Weights of a small image flow-matching model: 4.86M parameters, 2.9 epochs.
Rows from block 4, named by matrix and row number. Rows with one number belong to one channel. Each number is 500 + 25 x the weight over the matrix's rms, rounded and kept within 0 to 999. All counts start at 0. Numbers have three digits each.
# convs0: first 3x3 conv (model.enc.1.1.convs.0.weight, 128x128x3x3), inputs 91-103, a 3x3 kernel for each
# convs1: second 3x3 conv (model.enc.1.1.convs.1.weight, 128x128x3x3, transposed), outputs 91-103, a 3x3 kernel for each
convs0.65:503521498526505506481485511508468491486491490505462500494476514499489482542509497519490510525530534494438499489463485468517474524497495541496496477533537510504530533492526498509507510520477491463480501515520496504517500499482516488474495498488501502498514497520470501462497495486463492483482516515509483497468488514484484468481487486510497506497504504
convs0.66:488545510492478549516508525479494508535486488486508483545438508520489494465501489497486499497506497529505505496503519508530509467506482523479524515531450539521513499460503476508513523502497476507506525481514506508508472518484498453510474497539506508493522501493493548530506483541509498506478530524524514501499484469534457508510474494481476533497500484
convs0.67:552522521531524514511496528526504497531506539456498490452511483501460481502461532485543479484479467515484544478478524480488515534477504479500454476526515526482484522471529525467523533462496476511479505494504523498494465476503507450524480480492523527544506487524502524468505498519494515505519483477489506520509454540518484469501488502524477514536540480
convs0.68:513483509524451496550508472502516538463469500490492502520472457468517469502488503495486479479505510519500506538498495534496503488509485501490500528464502483480488453477546502490505532533519467478506532498513512475499512502506473491495527478531515502461494530450504529465510488498489487495510498484564499505526505445479485478490501490504469524510506513
convs0.69:486492524499519487488516529518504494505484512503497526505514536485509492479493519473490519490506555508535481500491545504474505476464472498503540499499480483511504489511484504438522498515500484513504488495512471468497487488517478537520509503537543515493499527499485522498500495484540501486488484526522485452578519497540508517481472510474496506506446478
convs0.70:490464457448515519523494519476497524548545466489459527508486496478487442504518467565555534542548536536529549527515540500557563475476530479475526543485482492533525506504512456476446456501543497485563511505512523501461483472497471577553496438501489498484521459486456509482530527543457486518524470476466525501523447492540496506551502524511547534490459576
convs0.71:506484463474505477495488489517502424537498445535472459526503483498497465542512468470507499473495540490477467532504511483512520519540484539484471501504520491520536490515533471503462509493438478478493492494537433489584511478503507462489459481461465520494490520464481489508462510496501493508472502543551497539521490483515495509519493509490514501489475520
convs0.72:496482508491472492531500483511510485471483529506520525493486507467495516484487481444488456516479467517500543529513503501505532486498532486520522487525506475500473475479477493503496506492504490500497499471475494475491494503479519490489533451492488512501516527530491495509473499512508507482494490491460490503525487512507505535500503478488513490481475508
convs0.73:457504466520513497513504506483500498512451486483500467493518472484474484526493510460428505470520503527494517499499511515502531474529508484465514485551483520494493465583541484495570516491521494535510462489525501442482515493505509497485543476490498519495495507551492459507501523508503503531489490484533521546503512496505494535469488459538506498473494486
convs0.74:494499519473522490522517497487484527484518461526497494512500482493484481488505490514497504503465495514512503517535482515492498484501511494522522508478497507495503494506523515498483485543506514500510494475483537510486507510488505473519531512537534550520519516427503477515544550481485500512484478486473488501485488489476482521485501487500492487502531478
convs0.75:490501499517488422531456461526477513474505506468493567493501440525489463512487496494485489494490516482485532521457511478500488526505486505506495519523524481492535468464501514506483520506502492497503489512442480480496477510506508461556479552547548512515508550476486517456511503485477466484483509480488505469432470453472516466479492521419507494441440488
convs0.76:524495537514521526499479529514517514514465504503475485514492499507498476495508447488486464448483490485511488454494483508503504564522502490512495449497499513495453512513481513485502533509514524466480522504531478494532462505500475523510495483503534505516483512502475521464507480480529531533535542531528492510467436475476493444522474479510523517510498525
convs0.77:470490484505479491457505490516489494490488501472489477498517507489489494505487513517485530486529500517514470519518525462466535495486539550507492523551546521527519459498506509493489500487466471485492428468455470458454495508492479479535498525475523502534532507508492518502455513487498523495485477470469497491496497492496547519502510492476476489506497505
convs0.78:500515516485507522493509517499485480512510479484489447501514483526469462468530478471475504476486527509508499471512510504479457485515530497480509497476504493521499489509518481500461488466486490507514490471506461471493489500493529490513473490496492476504479524486529525541470477479481516517496457484488501540496488490483502488529513496500476516491485516
convs0.79:510546492523477502505529481505521484517524532488528513521484511477494459496505492503466481544509450490513464483541501494507508481521475489518513504529507513494511512486502500489513507479496506485485497492491489478472500481488486516468466523495514500465546513516518512475536527526556513521503464493543526486514517497525510530521523499512461502509472499
convs0.80:491507495501504541504532495477500551490520498503496496515489483490485493489484486495498504490478485492492464495483478474473514463497508524489522498514501494454463496504514470477501486514437516489529460472476475514517490518501522507520495497521505520508512499512514494518476531495487479494510515486520522489529486509482497480464472499487488468469477453
convs0.81:491504490534513492510492506491500552507486502517516488509524523520453494495524463476491476494481506466456526470446491466482458478521485526491469518495505467523490502547495491495512477516526481515506525543517499523522513497520546528500499511537513508538517461522494513497509516498510514535485495482502522514499510499491521481475503472501512477537499515
convs0.82:498490504511495494528495517474499492517493530525503529494481501469489493492466508497465478483484491472526497539515495488512515476481474487480521470470523536489488503500526523505478481510509442523521454516536488505453483479516477477467486503466507492486515500517497504499538495506533527524480550509521499528499537505533532520469474496446490494507503472
convs0.83:487491487504476484500507504524488502513512497491498512532496519530480467468509519472518479514520494503491521506491471492466486469468506493537502494520502503520492479489513494504518473525487544497511503502499493487483534526491531498541483511479472483518531527487502492480491490497500485490502493515506515479485504479520477519505513497467489495461498519
convs0.84:496488494492501503518519513473499472486492497482471500509478470476491493460454465484514463503526471519507527476459508471494487497529527499490508526546514496478542490467503503543482519481494466478522510512513486487516498542504509501517438509552508489552514507519497509500524515511509526486496510525502541501477497496502468509487490538492491504491494498
convs0.85:509516532522500523501494502443532532500513548504490534511510466480460485458457543514514460496503502499528482515483545478480455503496477437542489495492510461479525491481517506501507491484488515544490507512476519478482547511500487504510502498512499575484544500532507482516488482486502461548482548561499470480494504546486499482460481495463488512498488503
convs0.86:515494541472499501500491479488521457486505523484490513494477479469448494492487481490506528497488477520484490485442509503513497499505482472494501507503507491526497509507516514545467521493540461477503499487478495510480536475468492533499541483502473520480493511467499491467516499520544543491535523492483477484526490512495518487475532490457489489454482477
convs0.87:483542454500498483513442498482460542519549508516473471498450514435470454496518523472494471467423473478487444397554467447482510473463521518511471494508445533461502475529497488494415506474480489496494545490544484506503479551493558508525522581490527527512495491531499516503473509480507554540490496549480477490571504484438490525455507503475500526528493554
convs0.88:460492497503495501482484547515484511535499480469532502493545472459480462468505447455510511562543489480494486490541462446450500455445508501564515507486502519533480442496486546495518523509517475503517490452469511470484481517503494579543456526490512490509531536500549454502494505535511533529518497528501518469562534482478467462518513570478519443469423517
convs0.89:485493497488472524515478501499498548471494496522495505487521450473482499491494535528495490514469488485482478491498527478481495543492478508503496498518514469511530529482493493463479502473530477478528502537485534497483514522501489504505497505471476505518508501483456522484484488486502533444462496490503505513528512471522503511511526445487517486494475492
convs0.90:494471533520481490513480496526484525478491509539497500505498492496479495475510505468526464495462436482515503528496482431471450499493474487487509485479457511500438533511464485506473515519491501503490432468464440501474539491530527475567458487543514527490465539508503493495467506541557528601490532505510529478561521496578528521498575512556528556528470490
convs0.91:484503497482472502473477501498503505514506538486500515505442463483462453513485518526506512470523529491476510522497488503496475510462475520492522472544511523491516487522497509517472519485517476508472518496491459497495538488495510486549476512511539541505493563539522505519503534503488524519488506473503498515471517460519510524474515550454479537456539497
convs0.92:478475490486508479467495459515490520544443453533468530491482516488524484488517460493518477493532536534529507528520532495451489483480498483489549534541467497497452496475531506483473486511488469485491456477508496498461475499484502526509523522493475530464517497465488474460480487486499493494479459484472515519516509518503518490464498440478479485437477469
convs0.93:477514462496483486486535507551509507525472523537547483481442523506501508483478492484484484549534486459484503518461521520437492480517497482532515493553468532493501487492554519431490498509489489487500500496503496506488443496478493505485463482529548468499543509515482528522506510510492530549472539493475573526504489460511526491463517421462510482472501455
convs0.94:487498506498492494520526548517452531490403543460506528491531482509550487482451504513548498505498499508471535499487509500461497486507518509474486491547497531536472501523482509521539521543523486508482516484446554515468503495491489563483534460526490529538506459508520466522538530525543512500503499480520497518454472541483461475491445519477437502480489455
convs0.95:498531488490487485516493498511480518503477501508489470459462450482500494451486500490494500514479502501484488501506490481486443509462448489537491522513468514520527491494468500495501535480509495479520498513503493486522509502544516492528488553480507520533521521484519500501500498506505483514475517506495516482534535536449531503507516490485506494509483526
convs0.96:471507525494502500499471514550506491481496527547493517550514514491470518505503515510473524467518529503474509501448468503476425479486475513486448480502506513511450529458489530519502488535475477495488519495484484501493499522534543495503511520495540542485488519494532479515486520519503490488484506520481474471477484491513508482517513503499489471502529502
convs0.97:522506488487507478497543486495485505500494491518512504486505435461498482451503496519500479503500560514501488518509550476480503482507488506506474544486458493458528502483498467507505510525524478492451454455451481514494489492501528503491505488534538491499527499563514507547493508528511531504514518470504510477518495507525518501491520511497543505525476501
convs0.98:494466525491467483480491518479469511530508501510496525504508497473492483522501527520465518520515495485493507504468510483475542433470493498524453551558497528549499466493492552505461501496495503490525487506506515495512509500459497512520514492547418534482501509516517522503518521508506507521537512486460454462522528476564475539479529476452496470516467493
convs0.99:518523541498526514478505499531508505499523518505515480502492493520499504499504499484487501444497450496489483461487483509493498498504495497512523514533529512502490496489521489486505472476498471503483446490463465459468493504527496476530525526536512535501486522527481483492482480472513514487527524514528513488505514526529516502493458482483457488504525503
convs0.100:497502495522499517513499475497522462442489536502508474535503477481478501477494493502517495466450460487560531467517483520480438435462470500474495474535523493436471477484529478489483544511486468518557552506551505490478495496501536541548592536518518510520511558540514520512504518487488496491494505496487510502485446510515512501473480493473461506467517529
convs0.101:524507492496517526501526489508555523447483432481496486475497525502443478506493481489486468496516494443484474449467466497499504484507440526548489497480460526499458548469489520496498482503542465505477534469513545525550493519516509532536505510486468514476459493500519510472497474471453519502492525514486559505483539456512491501512447457496518525500496484
convs0.102:486484530496519523515492494489492511559497475508494524482487515460490501478476505525477515479477520493540533533469547484444467510532489484491458479516483495487527523522476524475520504527486484464515527509497490518501515523507542480515461519568475446525520507527507477518499492509551518508520509544523486477491506524475447494496531499479503460488463499
convs0.103:487503510470541518509517561514515493522486508510484524498518542456489498489501529481509479515504486501531530507514523493501533504492509472532488521529506519494492515481478531493538508483521526496508495472503497498492524483479529528510547522507511502505500487511495489487477461504476456485501478515504481519498524500497515523502494477501522465475470543
convs0.104:521536511474503501525494497477547543512487489502506522476481492473503482509498519485500513511508502512513509519512496460538529466466491481530473498518495534500467484542525486506525503517516479486488542510519489515503495515521490491489476539506503511539515550498495526469492475507471514517498514480495502524495498494504522521498483522496484512458516547
convs0.105:538514498484519503485493516472521524474490517547515488501513485499481493454522497528501491472501500484497475548527510524517541501480510474482511561465501480513501527509485551506490533543477501500532525534536518498497474547474489506557502524530485520524500488493506495470474510490501499522488489517501484527509536441493496551530466511492462500515504490
convs0.106:494468461521475472520523527489505455486508486521530498486490479470511454510527468517496533499516533508473462507527504502475470465505485515519459480455508513509474454519515455466476474513487499523509521493480488470507517518493474509478473461486501479497525548532504513532514515505504495481521493496474519519517524459510495523516505519508493533532506492
convs0.107:496494507517498535531523556516567406537460570547495473500502515489473461531470506525493539525472444470517521502461509500466621454469441513569518481420589479543420493490470443504508559513498484485517489476505516495434482529548483485531475462519429546563456535484499479514479505541490510421516469511519477460494507505517506565493495496526488502488520477
convs0.108:481506476486494487520500484482521538514471490514511505536500528483489497519476505489511507486486462495480493500534516507471522511458474492514517522544495469503467479545489497501509519537506485504533500492499506508487510497494478499484449498476476499548528481525492491506487481514484497488483476488491545492499500490482506500550459498484450499488498465
convs0.109:506501501524536504502567489512488504524499501516538497493527535519523522475486505531443485439476516513523530485518489523464482507483488476485473492507512511496523517459511507499477530483507516478494452473478520486490496472458507481491501494457511492491520484474546486514549524541571514531528543469552530474497515495495494489480507467518489487527485492
convs0.110:517541474530544487494483501494500466540508487473504501479447452469475438512477508524477501508515537506561494507501521491507497528504507468520478519541489499507537499501495463495494510482497508522510546498512524511493500498571502548510469528510527437477493500525468539493468511509513525496472494519503494520511518474526541484516470535474488515497433468
convs0.111:533474531497488508512489513489517459565488506499512468493510522525484465520522469476446491479511500523472510471525485477493482519497503504463510447527518486535466487544505476476441521488491473494467521455462542468484522519482476450485475462477465532533506516512486515498561482472502512492493502467447457490500514496525446481498483515529509494511498506
convs0.112:483505517496499515453472483497498481480495518472551503507464526498490530461480518514486502491483502532496486500492472476524506502508543519496479491474547544530586445442480505517517471489539491497488532516492487503547541530474498453511485462477497502497490509489502509483503525511539503487507499507482519493507497523552448462457528481554485468511490473
convs0.113:487536517489476511488497485502479520499529512527514538520470482488485471495494503547506512512499498543453470513502486487499489551525506514503477479510489479512526495473505489494492492551504498496496500505492474492450513523518482492503517504515491536484515542498498487518469511482509476487481494489491479459481558471514545463479496492476494490472512484
convs0.114:518481525507494491486506508480527547479456485527495534442468544468442436544441494492529488446548471518480524516515490516526521465468491500517520508495477498535525525546495483501475507486549492486464520509491521528505489538531481512513473527569479491512490518523472479510491498493513511526517512516555529470515471469506445504506482490523459532487513492
convs0.115:490501482513481499476529489458486545497512471491504501490470459465476496498528485494486515528515503491472491491489484482463468484471500502480550500529479531482489500488476509501460496505495476489516522444443486530522535496508479531550489489500524509513551554505526493462508491495482486480496519492479520512520546476519514506501532508529500487459480517
convs0.116:491511496492445501556506551457512516510570491500519513518502525504493500493535528473528542461470454466466468458487460510473504479528500493478496482543493513529497453456514521547500508519542463479494470484484507501466477511467485511507510450488521511505516515508521493518488480510459486499516503460482473505482485469496491468464501527483466490486454502
convs0.117:502529468518487516494517513485502485444558507536532488536506518526525477517487493502514496556479514493531413512536493565479512536482449473528496531491501452489505498559525480498496573585469463480496530488508494487473473553507538480500482511484512480554484478506533480473496511483518500473496499523483488444506499479508479537495497517439561454552430489
convs0.118:522516479509512534482513508542463515452487469456430482498535522487503514516490488489484501540536504497524510532506504546516556517532506504521503471493488483471508520524480490504482526485479469442414509469502496511521514525502446422491425478460512500501495511503482523495506520503484521534509481494490541542500482462513473507481592540499496509494442468
convs0.119:489502475512518468521520468501515459478516470473491490534482512505461502486489485463456479474477513470494508512487477516537530523554477535499496491501494534476531524512532482505515458474477496512512481540504515489492507514509487498520470522512492515502519481466452515491479510510510541504431504494468501502518515450492514487462514485512519501485483504
convs0.120:460493442510469507471514515508517471481505423529505491490475488483473494480462479516498548599457472503497542417535469488473517482551486509511501469487543526525489522551494465515524486482454497522483482513527512499494538497504538514502532504496462507524525486555512489477481496532486484467523497488529530496495516528569552512530478454502507513504514470
convs0.121:483509500518499492516494515506510523479472486502504535503507512499504497520496491498490507494510568480527513470511511487503489491485479501511487503474484458515519462505476500505512508531491541507502523495478523508509480540527531506457465499511511493516506483512487536513487477486505477471481488495496510520501514484499516487482515503485521498490476488
convs1.65:520502563499507477496469517518523504493494465505538493537511498506527510501503548505543503471480479474474458510519487525516529495534481487507501499505528497474468486489511499503493464522490473505502480493543514507478463501503511526467545518490497484514467504508468534494547490557489495497505497495503488513503501521459543535505484518519519525471498517
convs1.66:466490486475503508498462491521489518528470524500535537499502518495539472471516495527473494485480487488492475476499507475472465498501490496504488539467455464503496511497464429475483541515451464505467517528545508513517480504493477522495491509485504455504503530462496519498470501496491505493508530509505515485465501502456496478537484540478485522509466498
convs1.67:528513515495511518510504473540510503478503459508498524450479544537506497486499512485501497532487483483539489454540485500546522489464512454471485500503504497490486491506530507521488492463483504457446486462499497522487524513502463480511481513484553495559518540482519461444491512487520496512495521478516461510476475505547497507514457464444491515525506435
convs1.68:470483439499484461478496473492495516498522481469483469507489498514515500466514537481521480515450483500506505544489411470524494520536533513507490516509474501530509530515455477517459492529460481511518504490522493512490514550464497454451497468501501495455507500488496488507496489477521532559500518514562510522498477485428499528500461555511487499511495482
convs1.69:498495479535498526490501509542500534476495498469500504451511492521514456497514526521464480491501505483511469524528522504540516475514530537465528468505511474504526495526496499482489509499480509488471505491505466470504519496506487443509492507505521504543522489501541498474505497453502533509490498503485498507475478494488492532518529515495481492464517502
convs1.70:504532544487499544549493493496531509490452510470496459524506511491453471459532560502454434467442492500455451497509432429500460481436513512519535503497513491436504522501542520490477492533476496464486477486473459541517512523493478506487485499524514555531516421517559449452489433456519468513604526521446482516475531543505508459508527487495496526467492546
convs1.71:509488457490458523513477479465511525521498510520503460501513491521518503503500493514501527474513502509505449529481500522511469524492522486494517488496523507515451547499523484501509507482494454490515444534521539538496501525529463541481469516445490430454437450507505481508500521490485499487442512535458509491495540496479470481531551509562518608532543562
convs1.72:531559484486511492486528499484525474480499502521485469518497522498504534509526506480508496509488493528505517548483508505563490474534508514531505498498479520519500512507483476523509529506535487465503465513501495496503505518485491527484505499493464511503476469476493514503491503512491517465487497490423496527480521480561475512513525490479503484510508490
convs1.73:465518498497499473512568542569411475500567456546501467582574495482501504501536579467510517453515447501508496608554554468486446522540526552443504494417436513500507552484487473447521503502546504533487507435478496490516524523464481435467482438503507476500483490485502508530486478531485495495508523460441441478566531505477424526502551518479474437540478517
convs1.74:537502481492495493509503531503478491519494521497496507507471548512524512521540493500498516501525483495515484522548489490469505540486507492489493533504467514469476481488554487502489497525547510484448501523489506489493480474488493523466494464511488512547553492518508503524481518539473494501490480472479486477553505533516500508487492469488526508484496515
convs1.75:490509465491492501547472498498496525503503469509508466545534532564523498530505473526489500456517551486470484486539558506463481527465553495509486481491487509482487535550528503537446484527547479474541525513532490542543469554541486532518479482497487474462479428541465490510497485502494497490499480516441600504543531440512497461530524534561565507537489510
convs1.76:518545529482525500506487458464518486480472503508515439531520441495520473413496511493478475509499486466473517467445476494477513511488551524514496469489522515487510527508519501493493481503494473494485507494474494490514502480490498461469520524554517500508507470512517516469473464465463466505489514479501512527482525530493463516472509507484511512530479491
convs1.77:501482519501489476449487476467516510492495520538494513491516498511492522479554520501488488492509511469499491478547478495497528539488517504498490500485479493520461545496528499503501514520499496527489464493475474479471507454452494504507532496518509495529485504488497476454492506500514490488469514466478475488494496489512527490513521503494499523458521501
convs1.78:477504480473505510472510490517507498474497501502512515498470532525492499535475513493504514473498495480480489504475508518508511504477507520487494504553496495509485487526495522457499483484506500537521521529503498518475508491505469527492506470489492467506543497518450511510528499533527529523513511509482533491536506498459485504508510512499516494513494485
convs1.79:536487501505494518521479507482471516480459489524521515548463507483464519521568501497496539523486488505476471491521495535494485491493541470496475526502493474471518502512502505514494504515529485530481476498492494507505523469497519452523510498478504507484507488529512496513491534517485486469489465477505513482502514518515487520522514507544551519496474500
convs1.80:484512519452516496512529499547510487517530532515502510479550499525512529468529510503460484491479505489472532507487503516511486539531503518543509521488487520530473472509493490518498479467508520482511508533551509501501474499504471477491529493503496517521516462514481515528500476494503525512520479538483527510451486484523465474503522497519519498523541509
convs1.81:527512459515500486508498504487502485499476479487479521525459459446475460520480490499536489484515511504505503500484493515465504512514533483479556524542466516487521485502534495523468461462529507479521492463490508495506469495527511512471500516475496475522538551456477475483445498469466467490455481451507499499506502517491511504492508496545507514524478508
convs1.82:504506484515508505505534487504497503517494509485502472459513508487479511507477498469462520500504478531493490511535523479470500499499459513517483510471520458513494500534504501491487514516480515503496492521566511494555525506503488493492460477501513499497533489503546528508541507525488497472492490491502441506483504539530494485512494487468473506482526523
convs1.83:521497485488542501483524502494513504512486512521474472487479494506483485492508454471503463542511510519479538504479540507494483505498528504500533516522480493439523467483552514546482513499516499532521545498434491508451515498517508536497493483490494487509510448502510516547451517486503509497489542515450508499507500503503507487504478494496527519506476477
convs1.84:472509461488482503488501495490515485533515505508485516527504491501470514507494491494495498489491496523491491493485520502522500499522515473513529498501505494466504555501500485520504499549534480512454486521489496522491501492530526523505531474495514532488491532488506507539459506511509510462512477491456545496496489499482492496534549508513520505499504504
convs1.85:489474501480463547483531524498488517487479546476524554456465481477514477487491535480529533492485501519510477492537509532505508498472463504455495448509481502467510488468487507477492451524471494537513523532479502487501542486480544480556497510484498504525490444496531490478475483508470517511473493501443502495445448501473482508520479523485473497484478521
convs1.86:518503502498499495511477528503510495486481520480494488501474500478520563458496501498518511524508508511512514489461458449494491493507496537492536554503516505557533474491461500491491515510497492481502516521478490525492523508489475499477500514490505456480480485498478520506513462492504457477480483475517520509488458448501489492477504537566548522508476570
convs1.87:509511485474518470524466524512499533445499519443530522505562476518542507542585503494542516539501532488475511499478589486534573442506482493513530491510522504527521455505476467536494505459548513535518507460491492510499518467518455502515452485486503504479444472458471439536528492511523472524502515496478522486454547582552550470510537500483537498471545524
convs1.88:475513470504543502519515485499518494523520491437496522495463492539523483516489461543483512492527459491518548478579494510516531504433506460528523492458486485473479500517483509515492536422495511505486458489462518478506522493512494526457501461502538504531527529479463513487488486526498518515553499498516488544519492422493458551482566500471513487498518505
convs1.89:480514478512530466491482532518500517521483477472545520513499511476514478518530515474485475499501469518511469507519462486512500513462495484467520478504494496484502498486498513489531514514466501520475491464502464522558494493491466531460490524491501495540506509498488508531480487517498495488512484523491489501547521514471540484500540488492520505515522488
convs1.90:500483495492505469466492506579494499455509523493497564500510508473477521471531481499525563509473482481513478519517501538524546532541528521453467479508452495500496517485515568503484480509495475476448412458388469466491455482531487461480506549457508513519483475510497513450510502566516500509526524469488504487449496410507512523533484511520497471452432456
convs1.91:488489530481519554503503554491523496484496462494535496496546483484511517546500453471517500507514514498478485489502504531494479531498494479506460494463523487515503492512506485512488505476509503506511531552474536491497517538548469524496500530478482464505499468501494476449482487508482486507488446497485476516515450488461518486482475506475520531491484532
convs1.92:486507516487512527490545488516488453527541520481475460478512465537504504490475527522510522513486497501515512493494480483526490537493549543536499501486495504502530505525533468488478500513478518496491485494494531538486490503503412473481507482506514558481519511462507477502500498460494471520513471495502491480499488537493494549452520523476469505498502509
convs1.93:506492481539506498553507516480476559494494500494465492498525509460493501524580507490520519508473529493508511545506498510479514535532512492476448552504484528474466472520535504516493504503483538490520465521494499519500467542485499546550472489500483464515495457499520496467555529556466513544461524544494511480540530537466484508482479523507509499520493514
convs1.94:523481481489550521487499496505442487508507521490520526483551516522456460548502460495536520544565474479531522497499474541518488552484473484518532492470489503471558484489509471443487496571501498488505483481534488502477549535486500495502495477496518508479492545515466478503492522483477473531477476503536528504577433446465512527490513451529518465525540431
convs1.95:509509468479565533522509500488480478510476465509537513446494535461474480502518480504503490520498506514515493529508457491471515478504474512499498510525515525490484519514492459512528518488497449495492520514500483523504506477517535507474510515514491509531489499500475542501476485499479500521498502443516480509466521483500446464516577451495486550510501472
convs1.96:478532529518514488495513491508501472510536529516487495508499521514509526509502504490501477497469487470515479518516507571499484492503509534494462527496490524502500543498481507528481505528474518498480495521484484493516540499495484526488466495504516492457484497523510480502477461522474483472458460508489456505477529527504494505507487462517499523518520489
convs1.97:507485470532514495523567500493503505528531490534515505500489533542463548514499519515486496498492483514482468475465505468519476531500492474534541509523482526532495478500495493530495501513466493448461496510485497477519455520493511522468502503474452518494494484516515497489509484508517480490491495494510517487454523522531513487490519444496506480499471492
convs1.98:477487469480509487490492508494475563529497502490540513446477499502510513459441480481526493550502501520505510502484511519462468486483492513496495587482507539484533488464513482506520514525489510462509494489529506518482450467470466470493531498564477532523479596501507498472483481497544510553473491485489515433567423448490497501492508495513504501493521554
convs1.99:483469515518515511505501496542547489497521508504476465528514503496506487512505533476488469508502518463448480516527497464462519463492506492496472493516506497481495482517493448478493472484484465467484457459466491501481458486490476530502481504513535512497481541507513487524470459485504489492562491546544464498541469491517533513470478495502506539493462521
convs1.100:488476509497495505498507502483473511504516554509508474488511534574589509516496482525522518508493488496535525501557498491482469498525505524493504526496535516515499488499511478463474513473534483478487564513572476489503534462485414461483518492511484476496472475494491495529483471491425459458484510492469490546546523467455488512459532525503521522566537514
convs1.101:489455518481487502476519501470520497464468501531518483492467499516505551501533503499524531496486499475482474485504492510541446476527521516502504492496549489497482518519480527467512518466455477498490519541499513500493526453450500466504548496496517508480525440455474501488514522527562514555498488484499478494486485460518506459471513489526529452532501465
convs1.102:487501491471509494473490491514483501502479542499528496503479512537538524508515512496497544493516498486485488516545484514501550493477519512534511583513525501496508474483531497493514523545465480511458510492463485533510483517547484512504445527477507498498523497485537493489457489483472479448489527507474497476528468502459482528472510546530494559492464549
convs1.103:445514485478486500465497482511515467535537493520499503503484512496534529496500518510480503483498484482496490509554511506524518494497515498519505500507498505488528478494452476480489499495477528528529492504521506521488498482483491489479486503508516458465481447516491473502519506493505498498514529510496451501499506491507513499481509494509518481497481473
convs1.104:489449461478488531473468485541524498488526491534494496504546547504471539535514508491502481535488492524507476524509550482484530526513525515521495511506457459490517488510481486480510501478522451461497461462469519496554489513528473523532508505528477487491536485471500536473501475501496484517496541480490510495482471470456475485486472484483543490503543442
convs1.105:476498481494519557482498495515494505484532497514503533523477515542522520500494461518517533497476521529514489496503514468477496517511505516496489482543491519489535499510468507498436484504483498493469526464476457464490496495498486497493544446521530497492500484453448504511507529499545526534539534517456528526534460482511494470478478478501491467478497457
convs1.106:519493510495513487504513508527484520534515516515494526525514475469515467482492490542497540498487500534523517552487513501484525565498516516513485506479500536506508519462482509475479522546498514511528510529553499476478489492497498494513512501510488500450491504481460487548483494501469473484557545553512448470460522471540491555500485508488491485529476470
convs1.107:543494492518485494510480507609509479491474474519487496517527479488488529464531533511438425485447510484501558508486486475550498442494459516420497512475506557510525506495435544525466460476468540519528515496504542486505456498487502506514475455466613505478569527511490477463497501512483510492502535487470528568484477511516498522511481528540479477502516524
convs1.108:505502528536509530501497495517519480471495454486475500551513520528505538490506532481512499509470504542480531546552441492570545533501529493480507527503486495487532485500518480514500504487538529498531499505533461500525503513517547498511521484472483517477495523440451530475443490488469479468489479479469504525477490515502496456518466497508500511530488478
convs1.109:494483517511509539473498470497497488505513518490511483496513489476468507496492514539538519495508535474518514484510499482531479487504504465493512485519514519518522506484521468519483513503532507489524473489498505492458535526470508509475519521490477551504511558474499512514485468469502479487451506529508559506497500509532494468487497501496510514514542498
convs1.110:521505535518516563511489540502518514505522480515470467515474474499526463472520469476524468492526493499504477500499481465465496522467483488489454488483439506510491522477483498509496470494467505512489530505497528527531482487455506502529467520495437509509489492515551547510468491557494484474491500536520498502486474527483505511525529515498560505487537511
convs1.111:489511479498494505489521487500511506525503485494497530497483501522494527497470524471508471495486497505506502534493514492504510521526517501469497525472532466484496522431499482520524504491505534544491545515512541487520499526526536558521479513479503472499476523511487491525548524543494507499498509470475532482536470460462494542483523463501486492514505495
convs1.112:492557513534545482510493475485538478493482490452479542484496453486491518443510501523490480493534521485533519492511507480498461511498467483533517520534506496528562500514459506478522475501491505503500503486505515514503473515478488535513516433509487489554491519533491530497513514515524494478505511501511502475517495405498459511484489462490494453495480511
convs1.113:474494517494515517492484473497517504503452522478482484494475468506515461475507462486533504480503470460489439489525483494493500502515470501480517501459502512490461508497490498520520485477466519502502527529471494549498505508493503552509476495492525519541561499500532467531493480498571545534511492509531517464490449538525504470513488531497521526498518514
convs1.114:506498533492521577486469471468543520459500456503542530522519468516499493484490516525536534469509512454468529470504533481489502505502489514500479502517485485478493477511498560512522529524510504493491470506504502501469504521507518496508518492495520477498482496524489471520501502527490500502482477513527534531512487443501457519566522532577570551486535560
convs1.115:512510508527493515546476512517540507526512481509456540487479495494473472480488470470491485533505501487515543488529487439489498509512499507510470519490462466479519525524494478546489528473494469490517494514449488506549507479518473504517490525494494488427462476440478481543528503519491490496513492512500502506514421535476505569466468497500467462534475478
convs1.116:488553489501552539496493488470517491525503481523478529497485500510521506516503453467470455496515501442452448475485492503489475489519541502485497522472518503489480496530514517504524539494503500456475505520505449492473514513493500517490540497471521540519504525477491489525468458439508533521463499504510455527535483503459473512474538525488478483458445489
convs1.117:474494493489513514487438512505517509476480511566537559506520492522516504481481592522540521510493498478565496501500464525475480524497494538510498517507516509455491555509526531526516528467534507534508538527503516514481510523520480507519490454492500494518507521435493501515495527533488499490506514472544476537504457422469491524445520499470523575475524480
convs1.118:459528495487502497488524482493510513492512524500500452483483492532533524486474514509578538527509499523489532500515490441389526518499498488493478492487542488460517519523445516475513505529515486454465490514474516509525493500489501496490497483490439453504521422494546519502496514534459485475500500495508520533541505535492534470514580533497522501492497564
convs1.119:508468503479471487486504499521477511490508509523496506478478535505538498553545529480495494514535519504508535528443482476496470491464479505520522469497532530519509491474515512512498498535495560493479504512514509512531449519521518550434524460513498456494518491499462473517526515551533490466521505518491541499510492501502484502513510502474508557517501524
convs1.120:475498474520561523502514516481495502487512511502551474455500470509501502477511507537511500528563509524566487535508495530486477528438484535500487485474504510462490534541502511486475487473499512496510467487523530529470480525481511526532484521488512504498444502468548470470541556532499479490491501499519458573509469496468544493487460491513551526546516495
convs1.121:504490507521512508520524506494510502503521524506491499462519459520499501479473528497470517500484533480511522551515521492524495526501481469484498503512495475497495484509498501477491478504504505483494527498480482483514531504526532495461478491520489509496503506491486490478530513535530501503507508510513455465484523486473488469517526528484501505524505508